{"model": "image-text matching model", "dataset": "rendered dice on a table", "train_examples": 145000, "image_size": 64, "crop_scale_min": 1, "horizontal_flip": true, "color_jitter": 0.2, "encoder_arch": "vit", "encoder_norm": "layernorm", "encoder_norm_position": "pre", "encoder_activation": "gelu", "encoder_mlp_ratio": 4, "encoder_head_dim": 16, "encoder_fused_qkv": true, "encoder_bias": "all", "encoder_qk_norm": false, "encoder_layer_scale_init": 0.01, "encoder_parallel_block": false, "encoder_inner_norm": false, "encoder_patch_size": [8, 8], "encoder_conv_stem": true, "encoder_layers": 16, "encoder_width": 320, "encoder_positions": "learned", "encoder_register_tokens": 4, "fusion": "prefix", "tokenizer": "word", "vocab_size": 28, "fusion_encoder_width": 256, "fusion_encoder_layers": 8, "fusion_encoder_norm": "layernorm", "fusion_encoder_norm_position": "pre", "fusion_encoder_activation": "quick_gelu", "fusion_encoder_mlp_ratio": 4, "fusion_encoder_head_dim": 32, "fusion_encoder_fused_qkv": false, "fusion_encoder_bias": "all", "fusion_encoder_qk_norm": false, "fusion_encoder_parallel_block": false, "fusion_encoder_inner_norm": false, "fusion_encoder_positions": "rope", "fusion_encoder_connector": "mlp", "init": "trunc_normal_002", "residual_init": "none", "optimizer": "soap", "beta2": 0.99, "lr": 0.0012, "beta1": 0.9, "shampoo_beta": 0.95, "eps": 1e-08, "precondition_frequency": 25, "max_precond_dim": 1536, "one_sided": false, "adamw_lr_other_params": 0.00089, "grad_clip": 1.0, "steps": 6800, "batch_size": 64, "epochs": 3.0, "lr_schedule": "wsd", "decay_fraction": 0.2, "final_lr_fraction": 0.01, "warmup_steps": 340, "weight_decay": 0.3, "adamw_weight_decay_other_params": 0.05}
Rows from block 3 of the image encoder, named by matrix and row number. Rows with one number belong to one neuron. Each number is 500 + 40 x the weight over its row's rms, rounded and kept within 0 to 999. All counts start at 0. Numbers have three digits each. After the name is the row's rms in percent of the matrix's.
# fc1: MLP up (encoder.blocks.3.mlp.fc1.weight, 1280x320), inputs 192-255
# fc2: MLP down (encoder.blocks.3.mlp.fc2.weight, 320x1280, transposed), outputs 192-255
fc1.1178 077:517522505643513418513424587503473511485476423434543500495517539501505439517494507461530539453474529500478445446474509496488509474481474491508550520521473454546470464528535543532543538500477557
fc2.1178 077:545462459501494491618497462498460484502487582508492510532505481471548568499519575463500515470419527408472478618477505509586453535497519415556494475461539539426500510556487458536482566501531541
fc1.1179 068:507511538464540478498467441483515512497535501600514511523551512575532489475497556422457485546515472427518534529531502471484451607528575469497487504400486534475484480483497483486565531520463491
fc2.1179 070:507485477497501474423424561454514446442446562471547542475442518434519443510517503543487481480539510514527489558475453505555548542481451519497463543499571529543438527465536471527424506525491417
fc1.1180 116:482491487556518572505587558497507484482491468502454525514468527553504469546467457462412570479476490491539502546491496463419485497464507644487463465472475650503437480436469577450570505477547511
fc2.1180 114:493526532525559529503511469440546414520519450457492567554448480452503491491525512587523452476425512450507513457484574497429462482514401426551494540468466437520477459497448482538488546563585521
fc1.1181 096:482498487487506563534561531478535474473499584531529517593498444511458511524482572503409502497465537329505522453476535451538489564531497573537552493512478558531524512534423496565520497478398523
fc2.1181 091:513519496482535459445529482456475493475494455535592492429453479445483524539536509451445544526541495452479483489465484532616559518488478417494491517526477449511516482471524524477502541511529474
fc1.1182 099:391525514531487527511413554493457549482498547477474572545488548451517450478424501433514454507475456492470529490522469460520469531519450511564460476467535521498580458503461473466497532470490461
fc2.1182 121:501444457456464461521550428566409418495492467491487495565493473518432563455575477577521512479482517473499517541495529511473493527546556498516542520541504505522468503521476490512457489500535514
fc1.1183 078:503556562527519493549522449461497539455536402473498548500567481493544509567476566502579515591444477530571496480539514476472454530481477555494516487486435515457411555509490551491464545472517552
fc2.1183 080:441547506494469607491480488527500497503512510480553464510436463486540409479473466546468468517488460516524493490476495480500547494502509574441501503514436470402512495507500509474527443563439476
fc1.1184 074:573504540593466489501504459470501517527579514537471459451476486536504494514460539517457522458520513459510569503493490566535541465457454490522498576485514566516473453529435470525474554497531477
fc2.1184 085:575517543478498443521492504471538480546568447480592518460548493522480506511448479436473508537536444506465551526496524488511459543503481499520455512448490460528467538573462531514576448459429502
fc1.1185 138:473471483645540604500559471541472491492490552429531538477494483629529510476474518488473488503510475438568521536515515451535519548551517508507466495520521499479435452490437423518499493461471542
fc2.1185 138:588501528406535547487498477497422504438486550453535501537491496524553476486589515425489555503467502481491470551511443539498545489542465535469518467497487373505511487435517491544497424453438513
fc1.1186 065:531491551529540521483450511496501466451524498486545489466547459548526465442430548482518480551550474402477512521543484530508499515515478483512488531522515477455521483467475484566560500498538555
fc2.1186 073:477472514502451467458498458540510517498442480532447449489504518467422448574521502496471493499532473442512519491515549476549532511425512429455503486438480420461479479497563572487418474494467489
fc1.1187 102:462533457480452501520540510540542529415492515555514511511477483461564539550535496551468409535472515493517458500502498558485467579495485464463500496474471520520544479552497541505539467481498465
fc2.1187 098:572463502540435475525550541482483523481512555445445495453493551491509454486479530416509536443443489555523477556488382555505454524549439481476482468529538538528465502552523546526523476473395456
fc1.1188 093:525577474516512471557488574527456444436470508384501494534572491494483486542562506509513470487467495537549469485537542529403495577471416487518495508470580606459576517483481455542451438472393553
fc2.1188 094:495536483420446514502432448508496445503499470554465510460571535503463526484506474458561489459427554492523543460534545521465547446489499421503537557462518477537488492552483506488479455492609525
fc1.1189 111:536550490436512530485510519485472521428520522536503486509459529480473487457514513481543515504468461455522532493544494505517476485485480488534464559508488568533448521526520433560541484503547521
fc2.1189 112:520439472540515484489452438491513500541501499385513414402513509516510484403497507504472515536494488618513527498516482492454506490534478455513505502508434495544448494441411573438481410494394448
fc1.1190 080:523467463511556439541492475460487483478428473485510538507538510547513516504537522501535533511499531411456498474409527515471539547529475512541538473517470538479509555472509488509544502506559549
fc2.1190 079:494518536455547568486530524514433491475449522478504505470499501483552549493463488452602522495530528512478468445481436459519482458488505509472490460436547396585484506534519511429511559450347513
fc1.1191 089:559506504561524547546515557491513441509576474475485413479443553410440488504442500441526426464500487390575489490507493422452539509516448472471466467500446558505514427538473498499544467551459526
fc2.1191 084:521571489489580496549448443495539462411554512514460476491489575495559531550567489431582445489486506479519478505531553469491445555519433576557513488516445485523470511512471488560532453454540498
fc1.1192 094:541444488591552462476456553471499476482551457491478490470510425472442455490420482446481499465486502452524516498468592522539469536428504529500486509470465528504466568577504449457526420523511447
fc2.1192 091:519522494507482458460519514467462474410504427491512462555518493514481483521497462558503506438434517493497504582480510539531489555440549495505503521435510418501491522595516507577427472509525548
fc1.1193 109:471484535436487501521519473459546579440501542504538565503483500435445535482505582458505444534511521450529504547553522443599528604515505561448492414456477510532463437523574455559528494461493554
fc2.1193 120:478520411583500606479462475506460543532541500402497493453365454575520418454466512448492521555441500522553492474481542495581502545498411468475472452440533531495551496456520523506578525455477477
fc1.1194 070:506539574485576522453478461505506522538544568445524520537581476458586485477499559541511522452405409473484509505481526563472522512512451461524456396517478468523462504450501470532514468453562495
fc2.1194 076:523490546570488478432569556477487521491424443511473564505522555457490513533486504537438527452534484523513466507469581552544530543515512517562491489508453532461552503519529535464500491518481529
fc1.1195 108:430488483508572456538501528567478475532491519526524543485513424452535490508429471563443498540535484374491486490534498501442491514507525586533519499606505556494484458464534558506459509482502509
fc2.1195 104:477434471584490494534513443460454487594522538452599477454501510524528436436521487489424548487556473493428449510478417457470497502526498551471472529542468541553480479488536522545471441472460568
fc1.1196 093:551486527474505441443463486521439444502518508535422512541445450453477524510572465461510521463501527422475494433491427486416411528527508546404538543496579580495507558517515489483525556549459437
fc2.1196 081:466464471469527562498448464504533444599510552458438476461513560516480446459505481530464527485549544490495501522507533530527575474498454523532502575465443390532527500481506551544497465502444458
fc1.1197 116:550549522530500542466473429564498508518468490525565448540472503529525517524547425559485497466453503495519435538537524499462446493455485603402475533452427494520564495538506505478378465516474524
fc2.1197 123:461520507539530459449442542524492528573478448523563493516525543453500496508496536502551455500615524524519483512541519517552549589474477501496481490471459566481457503476466500421535518510568531
fc1.1198 098:512478527486460454544521494520438500493541469446509548523564525463540448507490559465571492511477499482538508502447454580501525484462489467537518513502502501489450555481525453501523417600571489
fc2.1198 090:452509524425545577454433495459518480477504462527463516484394543530582563554554511528492539430467491509507534464460504532490537542539557449492485484566542480554515497576523479493524518522489522
fc1.1199 116:483510476424549541544516487547547519480449483465522520449541532499459488493512522496478469472565537458433559561521486454517554531484516461479498550557543490519508490521476469495520457524612494
fc2.1199 129:461509470511439497504522452491424552554467411455511510447541505471525514507499515488584500510553495430501513454460504487469462573466478515476517553523445487528583495484491577434479525504475497
fc1.1200 055:517534494476527408561563541440419482458493495492476479472516459478510501511517504437549512484526537379505474458481581488515531515464494497515575504477475519474455474526497499530495507530431547
fc2.1200 061:464506456548497495540532536510540580518530534577520456472474476530530477439545431530480471542594471558497459534493475490470477407454480461489512512540525437454504555535437490517494490535366422
fc1.1201 088:468465421534515494521482438531521546459423503577517538507412529484475497462529483416485561582477518534560432489546490507508443540528509455489454452489531558513534479532534477437486515480433518
fc2.1201 092:520499537530424490541422463459594456519530428531533527490443508476483404446439457485449481508420517567492510552478531449536512492504507534464553546530541499491477471450433478502420473484586507
fc1.1202 113:432456521431532556552489522487447514520501524517509491485453438540519534492544571456545432456515477576501561569494502469512537551491473549447480602447417541545503443463469512464517519546521521
fc2.1202 113:436492496465485479474524510525528503405522395468517527473510552492476480462525467505517531511522478478553455384521382488476443518458474486469448520496447442460576460484523455483520479512493455
fc1.1203 094:462519424532539413484554446523556527464569508479486496471542508386561469573456499455578571444573449519518478501485430492505471572505438470519479450493472499433549527523508469531502499472453531
fc2.1203 098:472486492480518489509487408571504476528504542477500523508527553533584485513478516504467477454544475540530498460489511502443575423457537531532528535453519461454532517469477406455465504487542501
fc1.1204 083:508486552500534406573513581488495533459402551515554505476445444497384496523468500521556457529476530525505555521545492491497499565477392469453480563503478502509481504523506521507519469504494454
fc2.1204 093:473566523548441506571481509558476465475513469537473519480464576616475455489420492508448480535462470530522468510504500581552521451516474508439488545507512474413527446537441520445518466448552545
fc1.1205 069:491554511473447526540531427518543443496459503445490444484472489520547563497475538462501516576514530554498494399479587502443480528524540559452496522405528500500472595462498510536472443487519477
fc2.1205 075:459418469414423476536530446525454512536481500482534503491564494560406526444560522570460567422554505532490494466481495539468482448530511488516492483482507513500537494461476565514494498453485460
fc1.1206 098:538465510517530460521564443548485463449453538535513518443505493503440536476511436530555490486428549422495489449533506497454517473555419411495508495485500449596569522495410468472409476495460493
fc2.1206 099:432485485487488485525468515456501479461557519453495514519574519483503478446525412532463564524473481454481528452502454493512529487493484535515489530511493477482481514502461456453538538450523484
fc1.1207 085:501492491504481401512483490555501536452445467503541488473493464462562514481517535481429491477538479422506441631513476568554573529409427467478545499511468496420539545497518444496522505503535511
fc2.1207 083:525510530512529557482486502528521561463503530545459495428503471472502483500527375538531510484436475506569387502476590504532475510518443430459570445476567465531482504525491524491515543460582528
fc1.1208 122:467550461515557515400483421545517483479578499491511464477480456483548453441440473455495470472492507438487491510515594456452432572523527515423498503484494533537548461495469559549437481512643508
fc2.1208 115:463511500478491511462498447496478507543534463494468535535528472444476520505527451437544504517492494514517553496489515499488508488483494523525483432447549445504487490447508490494498475539484596
fc1.1209 085:570475600454491413498500503524492533550518523433474428470474457499518389493497437556527485525502545389486492523556511473449465606474445522471479525474489412513441453511509471542476458539476562
fc2.1209 086:500446527540512507489451468486419490461494591512442510499529451522496539429474497600484517522534512493526532555470531496606525587578503439381481543498537535431538467484481521483442496464371501
fc1.1210 070:592483472510507492450484510592455467485475548510456465512417505507539474451391497488551531439564515429537580483475488458464455455533477511496537432509477649518575430538410478593450489542409521
fc2.1210 078:547447492497552430455536508469431508445457494461568486552517524462585491495489496422443527492556444540511453424545470439459493500595527537511412541510491406549442461498570492549524531468508487
fc1.1211 067:478483477445482459498568538500451624421490443450548468555485495486541506507489450486491496559476525523472583447485490461439390552553579502432498486493554481471477566474481482523505458477552496
fc2.1211 068:565515558476519525505530467551485496582449507466496458467473521435588566455504590543470525532486506596576548511469522495530529452474481438520519519499441497519467467489451490527495492502481506
fc1.1212 085:487528500530541571498522394550461479465502486535556531470437468511500485504473627476485468519532477517565585523442513518454480497498420459549476584525482576532526435460505494424453503494491523
fc2.1212 081:524498436513471519433529517535552466495468448556521500444476441538502486480469480453521508569532498438406499443529421557432476513482506541521548469484507450490582527447492461431449401505510528
fc1.1213 065:550521554509503439542524538473457424443451524460531465515480445517536521471497516485477478544495539521452511524472532556429398485459474484541514493516466552461513505456465524595468469512577510
fc2.1213 066:490502503480516501397484483592498504499486546536531500493506505552524488536514398477517489560483518496496455413466490494469541498496453485507543515520490453469533535481487570458493523482491518
fc1.1214 105:471550459521519517510524512527493513468413538481495525507489523530505473530489497465480411552504492457451460501516494469504472502542487503491536495523504522495426493435515438507454529488534532
fc2.1214 113:457519461479506520476446503469486442508488514528527514453514487547489446470609517386489525548510550509499470481517521548470537489435484406444576497504477457519528479482491503566509425441522547
fc1.1215 088:495572510422431565529591514539461556435527478542551509505551494412551551548495571473525546554440522472537456499527519445495510466469497514468495448460526508546530535541515509498536462496526531
fc2.1215 088:513468498549535519408508488500543551512544477397504419452570474448507375495500405466445517439490496522500467548531516532561530350520477552466502506526469540575501584512509476494533543504532490
fc1.1216 074:543515584451498431542538495485492420576498476467496489498539526480503444466444521450519486513498393458511505491588543447515527543500482490533524489495392443454504489460552453471511540520464521
fc2.1216 084:495466510497522473532529499516517473492523425524470539469487489495437497487496482487536475492519511468493555460464539531583477570531521412514476509520535496521521514500510504475359511526484497
fc1.1217 129:474534463495541560493552511545497462520506444404485525474553465609563537528600537472500494463485454471513538455530525417447502542465501570491472477478438454542485470455432509481559477539483549
fc2.1217 133:465507496454419610533593425519433432562471588534433495434557469532482502579477525544517541557453508492505568409470479480459567533493475403477457515510524466500481535495555514481523451488459462
fc1.1218 107:511443516525443549467483507501483485497560470503441480517446517492486457515432561439481467488586478522529451528489517558553528480517527521468531551524488530528461429512455558479502464504439540
fc2.1218 106:581510479574491522499430523489482540500553582530495521508479449535468494538476412496516487511454506467541521455494477585466439502506458493515477477513550542518507549507465513501441470494586533